Rows from block 4 of a small image classifier, named by matrix and row number. Rows with one number belong to one neuron. Each number is 128 + 32 x the weight over its row's rms, rounded and kept within 0 to 255. All counts start at 0. Numbers have three digits each.
After each neuron's rows are labels from the 100 images, of 14848, where the neuron reaches its highest value: "top examples" is what is common among them. Only what is clearly more common there than usual is listed. The data: larger renderings of crowded toy scenes. In brackets: how many of the 100.
# fc1: MLP up (model.blocks.4.mlp.fc1.weight, 768x192), inputs 0-63
# fc2: MLP down (model.blocks.4.mlp.fc2.weight, 192x768, transposed), outputs 0-63

fc1.707:173160147203100115119136072157150145112134155083106180152155152179146131182145124146124102132174068172082173097103170114136147144139159171120130118144126154119124136134130166167195085102104106
fc2.707:083095140113132161134096118091149122117106105112186086148193144132129088113102120069150158177125095162136128148161147143105088172148171129144128166104087156162141156089080111140145151090131136
top examples: light from behind the camera (49); pine (45)

fc1.402:098144152128129098146129100177140194148100156133160128111159125151115140062134132137133152143141121087127156129090107174151181048134168192159105134103125148109124167123110103093212102076101108
fc2.402:109109078146142170099130063151171167133094046091164154041097102166072092160098148091058115069136138160098113153120114144126143181153124126143130142136117127144137146165165096087083125133121154
top examples: light from the right (100)

fc1.523:144116148110135096158055123124118093113140205092157058125107098134163132138136115142098161149141153115164180123080086171119204112147141095114123172101086124124155167135125154127119036147140093
fc2.523:180113173196133127106130121155141108133162163120171111089108124114117125134180181141110105133104113078168121114149160115104161108119093059142079150066123180117107130116123164092120093182118108
top examples: trophy (42)

fc1.358:195162168148137071182159121139115186154124117089145123123110126173131120095148153138133159153127097087148105120075120159117160119104146157148099094078162133115141147113088083125172167053125118
fc2.358:101180069164167141081100093148101155141147157134145192062110182083093131117105132138084132100098087138148163172157135114115176150118120141114109137141103116166106170109167145147142140118088169
top examples: light from the right (100)

fc1.228:165119094090128137146115177101116090139082137157112129137105104151156169130091165147100130142144121168188094198112120111076117147141158122148113116225133208117142166144130075109150115119114161
fc2.228:116129137118092182095107155102139136133115182155106150151145188102172085107106192079122116064103095113157160113168147135187127121158154079101114144107150148130138140101177126077153130183125127
top examples: light from behind the scene (51)

fc1.213:165091112113131137108116132192195113140125177136087151098117135150159148215086121171150080147138087162189119059136130108134160115071086200124152112154140143054122137114098148140107125126086126
fc2.213:108086088133115113142158106143147182134140165109122159187130146144167058131183101130136158094150050160104112118113079197156101144093113151104146203157182105097149119120136125171121139133127144
top examples: light from behind the camera (51)

fc1.71:135118200102120169102041107174132140167127092156167117116087054045112128089138128060066127120160102145149185059159123174097131161187161162105107154095124172080101146179116110072108110151176117
fc2.71:082124110121177099075152107146108187139145145145140131156077152123173097079130197120122174142129132132139098162169135099100157230126160138144120161098165101146175169145134171096140102142162131
top examples: truck (33)

fc1.72:215061164128113124100065131086179115134132228143163147131142111166107146103101130125129085122124081147114129128105146154098140170106091177099164104113107138111146153134161132105147134098143145
fc2.72:108188182084098143136112077099075146103194154101162137109181092175106097111119078081143109130114189086091160128118127116127120133137133103120160175096110195085126127091127159105063108104130086
top examples: hammer (70); ladder (38)

fc1.453:112116138161122110117119181191203121172102095087132135124117121153177116136117134126093153109135063135111155124137119121148172082090102133094145103112103044164122170132141094108112184126123117
fc2.453:102105204070160099103154199114135157161084118095150088091142127141156145136156144104178080190184195093134132131086112108090152177157113176138116154144094180108103177164128111117120158123113107
top examples: table (42)

fc1.95:153188118117164141104099170103171097162108129124154104074105124121128168092118158098140148114099095130176176085076097166114160088140131107142144140051132109142117142088169100182157112119128123
fc2.95:124157187165109153168081105118172133141141089107123123068104094091127129214151167160124087127153132148158160140163179096140136075124099139162178087073094124150092130077143084166103160157081116
top examples: flower (43)

fc1.721:119123165159112132158145089179115144116072174161102115146139174155121186140124132127178158121110104064113093106106130141193163110169170093117136159127133095097144150153173176130148102129132122
fc2.721:093083109103173135118102136159110073177147126104097180189142137141063138084086165146160083109089144118114115155137096150116103171154155146128095128092154171095111081094146190116126075182103112
top examples: pine (58)

fc1.366:124178111212152132121165238152127124126165151155130130061176097101100132132132146148115135089183095101080056140110164129072184137158168139161103166137099163093118164125102161093114100149122121
fc2.366:148120145144141175128117145126152076112147136179150139092101125174110151176124079129114086159177196096108090100141119107120144093116158164067187115174141120152154155095106106147098119146142126
top examples: mushroom (45); largest object: mushroom (25)

fc1.105:162117105158125166077158121130129115121154075117161152164134075096092096166149177181141187106131094141184154066146090139100213135127120069146133132076130180073066169121147063145100080118122123
fc2.105:147131134133101162080129178151180174136155110150131152103074191150091077124168133081110105151129138133116114157200112138116136108101114127173158076132113163106145156080203130085161111120132110
top examples: lamp (49)

fc1.763:120103119106183153128136148085129123109200182084155125132138151188128135139142162089175143119138127102119069079085137174145150165143118156201176162088109088164179143099116144086104146074140105
fc2.763:139070131095114160135029155128088099192115119150062172134116136135191111104112124050140091144146092206143101152126155144084180092122208110124103190162081193154178112146103152131115098133106092
top examples: hammer (30)

fc1.338:184128075119176146157133137155228151143160151182129107123167157187166149171133122150168114066147119058086114146159097148173170083085127127189160089164048107075093136093129107146141144117115132
fc2.338:165105118085134101051121144126107184143099120097172132133071081179163147085127129140148094179144158203098123203121125126060134173137113167141084119167077151150124107175052190138101117183103081
top examples: car (71)

fc1.636:099193113214069146129072168140182079177139088122129084080173173102117072139148153109122152120147095144207132096137102117086087111131140095143051157134157126127049130100126107131169122105123114
fc2.636:181191187123123152172107079114116088109170131123159076102089143209088090092121135150152110123093175080149113157091078112153175101131167167094087160121098144090137121161106100184122082120127089
top examples: count: six (43); car (38)

fc1.742:189085069148145158097077090200147187157122156125110106064157136125125175117113183161166084099133111159141075141127119106143164107070088150138122148107112117139118139132165161131069143165113100
fc2.742:109176177132065141161140120099092157193093054064155168153129103078151137116122122138152110125091097162107170128098123143118111098107120142156096120118157142154125095165145150181156108161098098
top examples: car (46)

fc1.711:144087134088099145179195148143114117129077140112133102109145131175129199121129144102158149128107088111153113131173174116114147127034134143152076130086119081125136148157198180098125045119126131
fc2.711:168142113123104139142167126074133042203135078157150101158160129141099041126175142177154062202124133107147151127123059084160105144151108179162112169175113165131131103145102143178068120169108164
top examples: light from behind the camera (62)

fc1.741:133148128121198100146158143088168138127109119119133144131064076107078123128097114191189186114124074131145092098128103167124124146062142128129103041139151092085130135147195117152115190093138156
fc2.741:155070099149145152161109099087109100174089101078122171071143112120126090133134122097116159051132103121108121152134185089126177170101094104110106077125123131146114101158089154115143135079137126
top examples: count: six (42)

fc1.735:151123101197163109150080074184109153124116107165117189152152127156123156130138142127152138139103085110152124169130125164103140062158168153117079131135127082152105138133169149088121151101147140
fc2.735:142134122132107165060175173099156119155118100125160147139122117129174073079139093085097090060058168202127115135115074087139122120102101087076181156113105112162144146170103092109120139207172149
top examples: light from the right (92)

fc1.592:091083083095083137078116161161155201162132138124142174167133118130105112189156120173131204118149080215099108089086150117113182111064127118137127152089138138187177149123036149177087140142118154
fc2.592:177072115133138203123144118124165150139120111066119191133122149079099083186097110163133124190136088111108071089099136164076101186117093150116134115132134132121151126113094151144089111153115141
top examples: mushroom (60); largest object: mushroom (33)

fc1.441:114078120139166111186072145112183104163092133047112152080134098194126117104113121162155137175144121138134091151111120125122103047143082139134132161107146147170046164143134135090123123100067115
fc2.441:133144190182134194118170163158180134169181088119124141120038150079119180115140167131096055104128194127129174178117132102145156183104162173110118090139170092136131164123192162141062126090167089
top examples: light from the right (58)

fc1.575:110112155091149137083116136113142076174128077124122075140137188132130123180091132131119108111117066175165123132107151115146139184205197080084098152137123087070169139131079127144135107112134149
fc2.575:101179129105089156161123092112151147151128092115142095085110160107174143104105153076137133172084068172083048157112098145192155144153120110130129088114115116126116084087161084037164140197128108
top examples: lamp (45)

fc1.234:126081133133148151127085133128111107157134074186173109133104141157136134078105149155119163101093099088119107123115147107108171175141166119113116130128087119072101118141160058133185139097114112
fc2.234:136118115135111113095130222110100137141163138154150116147140068075142115173160162072123077100103140124116120138161163088147099150122100161150105159205025085108064110172206114140073119187119097
top examples: teapot (29)

fc1.757:162169173130101142105124107114173179206125179116101095117106086119172158103145140122176169152132096168141153118126115137074145100141191131138117118173137112095060153144143084095115106116104108
fc2.757:085159093154115073113126096090125081117128122102132082131102151127098100097121143188123171110053122077135107117132155142128086138171168107151116133113135169171141147093134189146181108129178121
top examples: dumbbell (29)

fc1.319:122090132112102111116154108188110072115122107123116133153147124151132103152109176086121101146082089085089147113156119157049146179110098145091161062115098090097133170120194114106079102129155077
fc2.319:068106113138146110198149158140145137150125114116145136128086146069102139094145052189092090107111110093136097147196078095086149146136172146114170150106113073116157146144136117150113118129098148
top examples: light from the left (80)

fc1.580:176160125125124143105121091171164119153127186181111094113146069070108172123094152162141090146185092135104132137121112150148108100147157136066159152123085148159146179180116114125147081151163098
fc2.580:066099077157115116133174097129112139116153114149120102175140174158143123159137195110145085183140099085064137181110092089103088117152086108121118101160121126134089123098186115142121132138115090
top examples: light from behind the camera (53)

fc1.204:117151110110169123146151156179094117128115107149170112167132125086180153152133158150174075095165131067091121121196152136139134136043153138109137173183074150098084156126143101142095099143157082
fc2.204:116125200100084128162148128078113173177076218051149101143117144137095097094120086138123093180093092135049141126078102099088120064119088066169133158126184118103158173139190120138163119120117094
top examples: car (30)

fc1.124:163106196123122153169048199116185134157130087143173118114131113105122146106099111159123105147129126086175117140172115135099131133087108118158149137138125116111078154157122162115155103156126124
fc2.124:137094100129137079140102132095148141179120114168118142136079194148116158119121162111148111186147145112130068218150174154133119051116124137101150098138101127121113140074161133170124160166081120
top examples: airplane (67); largest object: airplane (29)

fc1.498:136134150120125116090083166119159133102133174111205144140117094087117108130086146165113139124079102158161157148136129127102187156125161145029125105139119170099138148141105098122122107128126153
fc2.498:114117072173169108163121101124124074128180139098086109120165183123143104095110169097154090140129199095167117121168142121071087153120118089112118124152128210134086129107091134142157123119104098
top examples: table (33)

fc1.633:120085135190118096108104161128154147119145048134135110116130103121088045137106109183174076059126130037132091136157115141121212172130089129122152035143058097115089160175122096135113144110113123
fc2.633:134125165152111183114118091090135166143171113171109114090156114123127165180174198112145115107143148122165119132101113126142122107085137159086137080099075131077107090138156142068147145150110122
top examples: flower (33)

fc1.531:195164164163081160077101119117133196162139197138169149106079173143098128093138080079103127113161133132104089173109129160137120155142127175129168132111130113150123189138122133059166096146136096
fc2.531:094073113092169146118099140143167159107065170168099198119131123084177109104139115100178159188090101175135164131109105168114138127083133128107100082143114136061117132041135163144117091077107159
top examples: light from the right (53)

fc1.641:130158081074126160205159094186136135116035169135125103147165154131162146167160120116095160148138129113139200197104092117183147103120099144063127131168127145075153184177137137117108157126158139
fc2.641:154136138181135143120114154071154078130121200101146130066198134098120093163140088067158112135163151100146176107164071102123131135143064080159141169108107084184078142130145115161085151097098140
top examples: light from the left (58); umbrella (31)

fc1.30:123126124143207118143049118117193126143128124154099122047162103194136201141139146176144081118142089140104172117141103130079180115136118150152109093165047158174140154119157186133135136120134108
fc2.30:109172128123057131168068105196119149121169156087175140108091076087109125076178173161170149141122150153038151169115136179095124115162112208142151135131167156109090112110163139077114127145144072
top examples: car (54); ladder (36); largest object: car (26)

fc1.67:151122118096077163101098124134144093157137174149124081103112105175131113164088122142141123181154107098086103181176126083062139195119143170128156098128107110140131148130153126142115169101131131
fc2.67:130157148149104141123115071056151078158135222129148072109143166108153101132147129124167130118114112117140173161138140138091108125158073105124167115082067168109135088128155144115098064139097073
top examples: hammer (68); largest object: hammer (28)

fc1.34:150150099129100150187084130126137145111131145106118092144089076087094104092153123145108127148141140093167143159144053214123174104167145117119116190117106117169083166156063085136123103118171151
fc2.34:177110207124126119128125164169165146169054153150176168122116125145088089092142117059119078169123160081093111139144119082081095155127169139133074138096141156092074139068089130134107084122086143
top examples: airplane (30)

fc1.668:181079108121111095113093179122132142127111065072144100139148150121155052089126163173112128154114131103199204140111075085148158154152164147089130121101131083076146151186139106097122103128130082
fc2.668:083130108057117063092158072124085102166111200159096126203141133192141116189178068100139138069101173122158085111149149136129140109142144097092095166124094179117132122122090086128089129049142141
top examples: hammer (29)

fc1.489:120163098139079117142099118166100110207127060106158142158104136149099117171128175124082162136133077156158104148094096142093113135103140092129124128135168190139143132120166181129070128181122091
fc2.489:141121107146136159076158120161159167118166103153151067077161163106132092172118133142115101122103118145187145112044150163156101081060114145109183134160092204108108123111076109121111134142104110
top examples: car (34)

fc1.455:156092102157137058068171164093135103169112117112119170180098111118104113067117164170165086134146089132075173093164184119119161163114131136107117091108113092077096182069167145146092100123164104
fc2.455:124126171144124154128165174090058190191105168147169167146127118127150099120152102123080069083160119053092114130193143090202118126168186148144133130124060140124131155134116164150127145130096131
top examples: teapot (29)

fc1.553:188112221102134133168130188122129111173158131092137081066065089145102125110152111075107141105069108146153189102125093105170126118182118135139121145159154157070077146120156094136106135118067146
fc2.553:117113059172171147133120060136166084166084125084108149130097113165158138108126121229135162115140144107102165098174119158049140117167133077155124130143161129146114111188138164120144171073161104
top examples: dumbbell (29)

fc1.119:202115132135136112092142194167062130133089078094117066129141081116125129152133155155083115098122106093112098088162159118076115123167152131138142142121134162131123157137152040195134149113140140
fc2.119:126105174129083116128112151120140157146194114187149188125104138155138085173138085116108119177140089093081088133117082139129191168107115205110090096078163080106145097072150164105134151076123115
top examples: light from behind the scene (92)

fc1.409:191129170077080092155123162138193154136131062103145121156117084161129085098102089144164152140103074152107181119083092163141135152153115108104124131150081055150156168104165102121117097161126139
fc2.409:112172142069153130144178120085121107151152172106183150147152179137119158140126163093098101112090093069118160094099087115145128133129114137152133193164109132124092135111093094117150157165118157
top examples: trophy (42)

fc1.93:166077137105147126147077120144169170155091097137126191154147063175129090101153142093123119148141101135151107114143103174050128099126164186147155144124152128162124145103166118118173114122120107
fc2.93:163112107166129145106138171194140148122109148119138173134099120094057135094116127119101097154100139105094092105132062137094115164122094127165084090139108122070159115173115075127104109105123153
top examples: light from the right (81)

fc1.537:136133114164186166169152110105166158152129133150167090155127136135137077138088118100203070154097069087106189142160211204135168151124094138141112134104114094170099152114110106114135174171133143
fc2.537:131079147155151084092182140154130093122133152141152135168132059157171164141115135135121129158113151114035160136118117153105071149184197106106185181142137128149109081144077087102094126054098116
top examples: bottle (44); hammer (40)

fc1.427:142128162082124168126096109109145106178144167146169159145117119146146155090117176115101148083140114168123072162134156100141185107163124087166091122087081188103140163089150139153161132088129127
fc2.427:153121162158128102170085085089097112146141115083141125173170134178124078100113176205124150066076117148115088154118119114141140082137124100117080142098112154167096106091077121176161101136115155
top examples: light from behind the scene (67)

fc1.223:145122101159081103179135106068176136146144177108087093150120149082121125110107111088093120154114126131094117152129196163137161135136093101108150114090116196150156160082212081102118120150125135
fc2.223:118120156126073109112198113115111122181088131098111087156136149139105105137141149080116188143118116145110097099129109069176152206165179062068128121144202117124104127156134082200167160132089158
top examples: light from behind the camera (52); sofa (31)

fc1.434:158105140097117104194086132087204125148212074141156102106125097120167103068125103143150164120119119147177132137090161110086131133134141173160099052107079130086163147081096147080104130152080108
fc2.434:213069139138097127123165092145103166138118120166124160098107107127131142119146166095118079101111124154133127095159128096075130164104098160075109149153092136088109105147099158087210125141145176
top examples: airplane (30)

fc1.211:137124115124100131159121098111135102145129183198115094108129107149177129099191174117058169124086160156048160137121061157137147102116139153116174147138134078092106211105135151074132107116134078
fc2.211:087142086144129166112120121094183118159121148195143124084152119115130044132128162135125102174126084133140088131119138160096146165089131232118102084126171145124098135090074166088118166084128156
top examples: truck (39); largest object: truck (27)

fc1.755:139126167131137153132087139130184053130154130172091089149145104177119134096126122166134106075154076081103132136186122105143110092117149165130115118133069089129093146078159150087155140167134139
fc2.755:141076117123134115093198124107120121167102152189185098131102106182114146039129058134193121139202107083143108174116083117173130124122151141176061158151131153151117079081052167162095146108112111
top examples: bottle (39); barrel (32)

fc1.509:113157132115136141118105147102123097174165099156151113077101119131143181138108123201132157076129082160145121144098176121142175169119194125053076111152141202072141144132087092113173103079115120
fc2.509:093132109161100151089119172092192107134090132157165094155072099060099073107089160135203174147091069147115131159127137195133103119120090053138137125218118131116125102115136152138131128134109100
top examples: dumbbell (32)

fc1.423:098204180126165138144161176160127158173145084144119111076084117135103113129108124118121129118175104114182159136093149149136153124153195128188122163134216111179143179134089097143128047077134134
fc2.423:147164152171137092132111131113098166164141117149189113138130100041121169107128144140129212168089082172122115122115143096161148107103136081122125103136123181133128086124110078128157055141098096
top examples: hammer (49)

fc1.175:157149123150114121131121134128164150132190124165185128165146076116136159076125168157176087106097144084143142151093160134121148112063144080115148130120100192063145132082150069154102152135138156
fc2.175:158099133104117182137147134103142099163068085111168146139109132143116169143104154130101156200176104198075122128123105146159104167126126138129133084156109059170126147208101157092134147210117097
top examples: count: six (45)

fc1.45:121116121103109132133108145182152175147115162148106110137125130137108089148148175135093170141129085136154174093105123154131123111132213118085094114190204222097137141141090095143101103107133134
fc2.45:109137133102130126094141119142124172109175131115139160120158141072088084102150134097122161136150167200095118139192159126110070108161127099082136173141109209119112096189082131089152064192154119
top examples: truck (62); largest object: truck (43); count: six (41)

fc1.32:109109202129126181090172151086111114179088201150097141103148187186125158115128181110099132214136116125139129084100110153112098141121144142131080109112153114161112158137097096121064126137131085
fc2.32:118109066144141127094096103137137173151100133125149088135097110087116089085117142167102154144127076141113141143122126104190129142178101152095154144169142134133157108115107153138136157134124083
top examples: truck (38); chair (38)

fc1.671:109114167138105146157144170137122119178178162179121121099200083136185172134157169104083125082209115143169121086117135099130116127124121125155081176149161155091094172144151162144099151120138108
fc2.671:148133132100180120046126115151170087117170155152150163101173091099165154123188129106139150124139180082109093140106136099082172131107166115087147073172089139149134115089146138121113117119116142
top examples: table (33)

fc1.290:113122152167153103177084147118091147153128194198105123130176173203158150090197140130173139109098145143153085151115143080144171102119133124073097220078178140125101175161117129131112085091123115
fc2.290:167107135107093086109106198115090125106106126127200151117202119150129158100116146104115181090134110153103118133092115102127113125158163172153156057057007182103093153098115109184121167108137122
top examples: table (40); house (33); umbrella (31); largest object: table (29)

fc1.722:150159105159124174145165165158131159190136082100142088147148079127128115053102127162097189151092091127166153111049127200160130111104122137148086147117160111165200143121082088177097102090118125
fc2.722:120104142106138133151155111127129148148170127133138128158160109145163143081154063147176170138093106123106153057096143144131191114111125123124166179104161166128151100107150187083143115115105095
top examples: hammer (92)

fc1.413:132098125123135084142109110134107066155118146129118148132100105140166174063172203147127066109079120099100138108148092128160176086119171130089143136083156095131100155142206135138093068104133111
fc2.413:095187188131118161178148186068108065156127119190116131075171140126207162078157121153100115094116129088095161060152102105073081095130145146163163174147110114117127143115083148185108115141115126
top examples: mushroom (85); largest object: mushroom (69)

fc1.557:129097050126150153125155140094129129157141162161104058110166116141117114087112105128102176160049131163135134143108083127106136145116133115077145097123156183123125168109155111115146094094106101
fc2.557:072125118173179126138141126100157123138152166136128139146148157135108127086134114128093128051124098150118114122148124094140095189126093094151136133147090059145133154183156131131177149184136156
top examples: light from the left (65); tree (41); hammer (35)

fc1.281:134143144099096188106125103111157110118110108109216137147126146173122107085112109097131098179089141119135151138103108143141078156125156178101108114134137112114128209122115087090069169153116156
fc2.281:094059151093153147097133166160141134132117146112092157081094130118115193186131153087120116125173146108131133118128113118088113121144130131114138092135094160113121130097133149172123096078050097
top examples: light from behind the scene (69)

fc1.549:092114109115129127119118127098130119152114118098088181129127169145107133113124175083134052121086113058162208195147114166123092085173103095125095126169120107079157156125164137146111137100159104
fc2.549:146161184087135141166078142164120077107076116104101122114145101116157172139120148140109148129107144065095109144159121089086164106118114070080106110155109109125129132137109129103105152138170093
top examples: pine (35)

fc1.247:125081155121162145167058083118152115150105117175105111153163101113117185132106172135130125152147082183049102151099146097107184168135129156130099125119080121128168155097136130145095084161101080
fc2.247:136178146161174088097131085136121179158114109129114114126113197084126124126116141144140101134146139154140095167113097104149101077100128130099081165123186155081127119083103159153072078172128055
top examples: car (35)

fc1.10:111127149148166174175162100113130133097111101153097150141172195126098119166161126107150093108115088135183122150159081152089127112110169168151168170111072110114151156168090198116124114134142129
fc2.10:131153136144115136084130139096051144144132146115107106133086101140076062124157061168131123158149139130158084125102102116125096160099160139168149082139158124112108120162078146097126118123060149
top examples: light from behind the scene (79)

fc1.496:148069207022126098049127162129128105121127112058155129187114200159130125098164082133089142176159134105153096120127083179096124152161174104065183097102118137137133161139131116089102113164160120
fc2.496:179130084102132125148139100138132154170130106118150179149173156111145119100153091090190143095137118163140083164133135151181157099068121130105113174124144158097125095123100159173067175158135160
top examples: light from behind the scene (62)

fc1.431:116098135130109118122163198129114124198092144157074129181101119140129149091144084187053099164076096077096146104061116093110152091154102106114116116214125124143189161131177194134117151151135080
fc2.431:142171136142164069119141097144123146161102094104169135125181180157143103092086121137110126082103143139139163141065123135103028129148169120086142143099185116124116093063193183099156129197101160
top examples: pine (33)

fc1.330:162115097148140181108098183134113114152096050096150098124110131086131141142055113143115172167077064152158116089119128153149183095056148155056145112124059167156103135126128116112152155122121111
fc2.330:132114183075161132109145102125206125145166172138145116092175155147111194133143148128153126135166109138111072070154115119171125173126074138081093136097109141177113137073136126159126125157120146
top examples: flower (76)

fc1.152:092164143151107095131085101115091178131117136152130105143075163157156131142161121084186127114131109170149148171061108112093112075150121129185117133118160131186164153134172202107081162126141123
fc2.152:146106134116115174087154096111073126060108145146098139164067160142139142098140146152184116156112106161142083095112135105139118128107074126183098127086133099114168121104153110131160146156137122
top examples: count: six (41)

fc1.653:095112151119124125065095181084159085159146053125126118180046113130138116099142088132117139135121059132094144162125058197120115148163164105135190142154128110117190173093116136157102145086139134
fc2.653:124147146120144148126154135146126139173155067133140134175097129101052155094143100120128169169096129154151127147119153097162140156159159104103095082129092175103081130066114102127152109065119094
top examples: trophy (45)

fc1.31:171043176125116117100121193151122100166156084085144091146112083121113067140156096106116158131168117126165172121103151128106164045137185150111157160160110120167083174135077113089169078154141118
fc2.31:143110130133059094093084126148113148132106123069085136161087149140080138103125110132130093109127161146049127139163123105140158129104122100131113178028117134113130140082168130173077114107104106
top examples: hammer (41)

fc1.81:162115078097129118174072122161177164158220122129123100113148097147089137122197092130204068068163113106081118115173133091087118128090113145140129117129050088153160168163157160128095137193140123
fc2.81:137070101051121140072142115138123134192096153114138175086056106145133117104096176121153132145091144116091098138131105183173112108117187167134171083136145114124067154116134091167070215132124101
top examples: car (59); largest object: car (38)

fc1.4:124148087125039113105128121161113114131117139113144058128169099113138100119135115076111063117150108111076184179133107170153115147172132105160148131094117128156130149104116132099117073107141109
fc2.4:147101116100141113151229150219161187135129146058175143103099143075118090110159143132106159167106148141127104161069142159110113109131118165097048153151085120133100144175155160167139119115113142
top examples: count: six (45)

fc1.449:102091127136164105128158138142137136144099131164131066150138144183113183172086129075118070177112085129109117147112178134093136173196102074111168132112112158127203155124136128096171114113130129
fc2.449:121142105079101162149124095140118136152109129161108110147073146117154135084098144143127110106127165125124024131146142088188134076047135108096140180145101124093108085152183107081097203160104140
top examples: light from behind the camera (53); lamp (36)

fc1.302:145137100152150120129058119164186111181111171123134132140128151142122128105164165142124113127172104127118117055092149212158146100097121149072055163141077119132092156117153130134131169200114105
fc2.302:160164163131129144150165176114079178148096094088129115105185170097070115145160146166056187157124049209144128105141133106160157145169180127128125165084115112125173094140128132184104157119112112
top examples: truck (33); car (32)

fc1.296:147103143093138142117130092105126149132157122127100136147126111143117093139100137134107128146120115166122116129171122158114153168062129090124145155152144113074087154198120094160122149106109138
fc2.296:159156107137157129167141101131134149137090096084126126144108114204161084118065116141131165164154145132139106162103167140082105127079110152041155141117112187103160139148134137107140125166130099
top examples: mushroom (43)

fc1.693:134141099056139158140121091138169107124167124113154138091117076173109172140120113060100148097150071123181125115122120171103165133161163116090169157116140134108080185084123118112129140090154096
fc2.693:129102165092115093123137080177102167094172126069127076135044130112164133137154148185133131125140132098119100139115110089129138119161099113106131055146100211132093165016071146138172119086123154
top examples: count: six (45)

fc1.265:148102114150131143145114071179180151142142116141116134121132087086194150148145156163104134122098088094124149142147145157176158131154177091075140115146108088135055164126152112129146137122105096
fc2.265:094152150164101174144095163103098147142091152117133181109128178135127132163162097132141175171206056145102166115145130156125127145210123111116158133123156171129148121096167105141143113093122119
top examples: teapot (52); largest object: teapot (29)

fc1.141:141171129143112148169138099125166140108067151152164145167172117098179072086103195146163136128196097145120145067101141103092116168124074141099093163123181048123100154131124158107162168138193089
fc2.141:122123147131143147179127121141212115039156123124076096138095112132072121142123090059121146116075102153152138126102099109154127106128164084154100054091115144092089099115069127124162137143174110
top examples: light from behind the camera (49)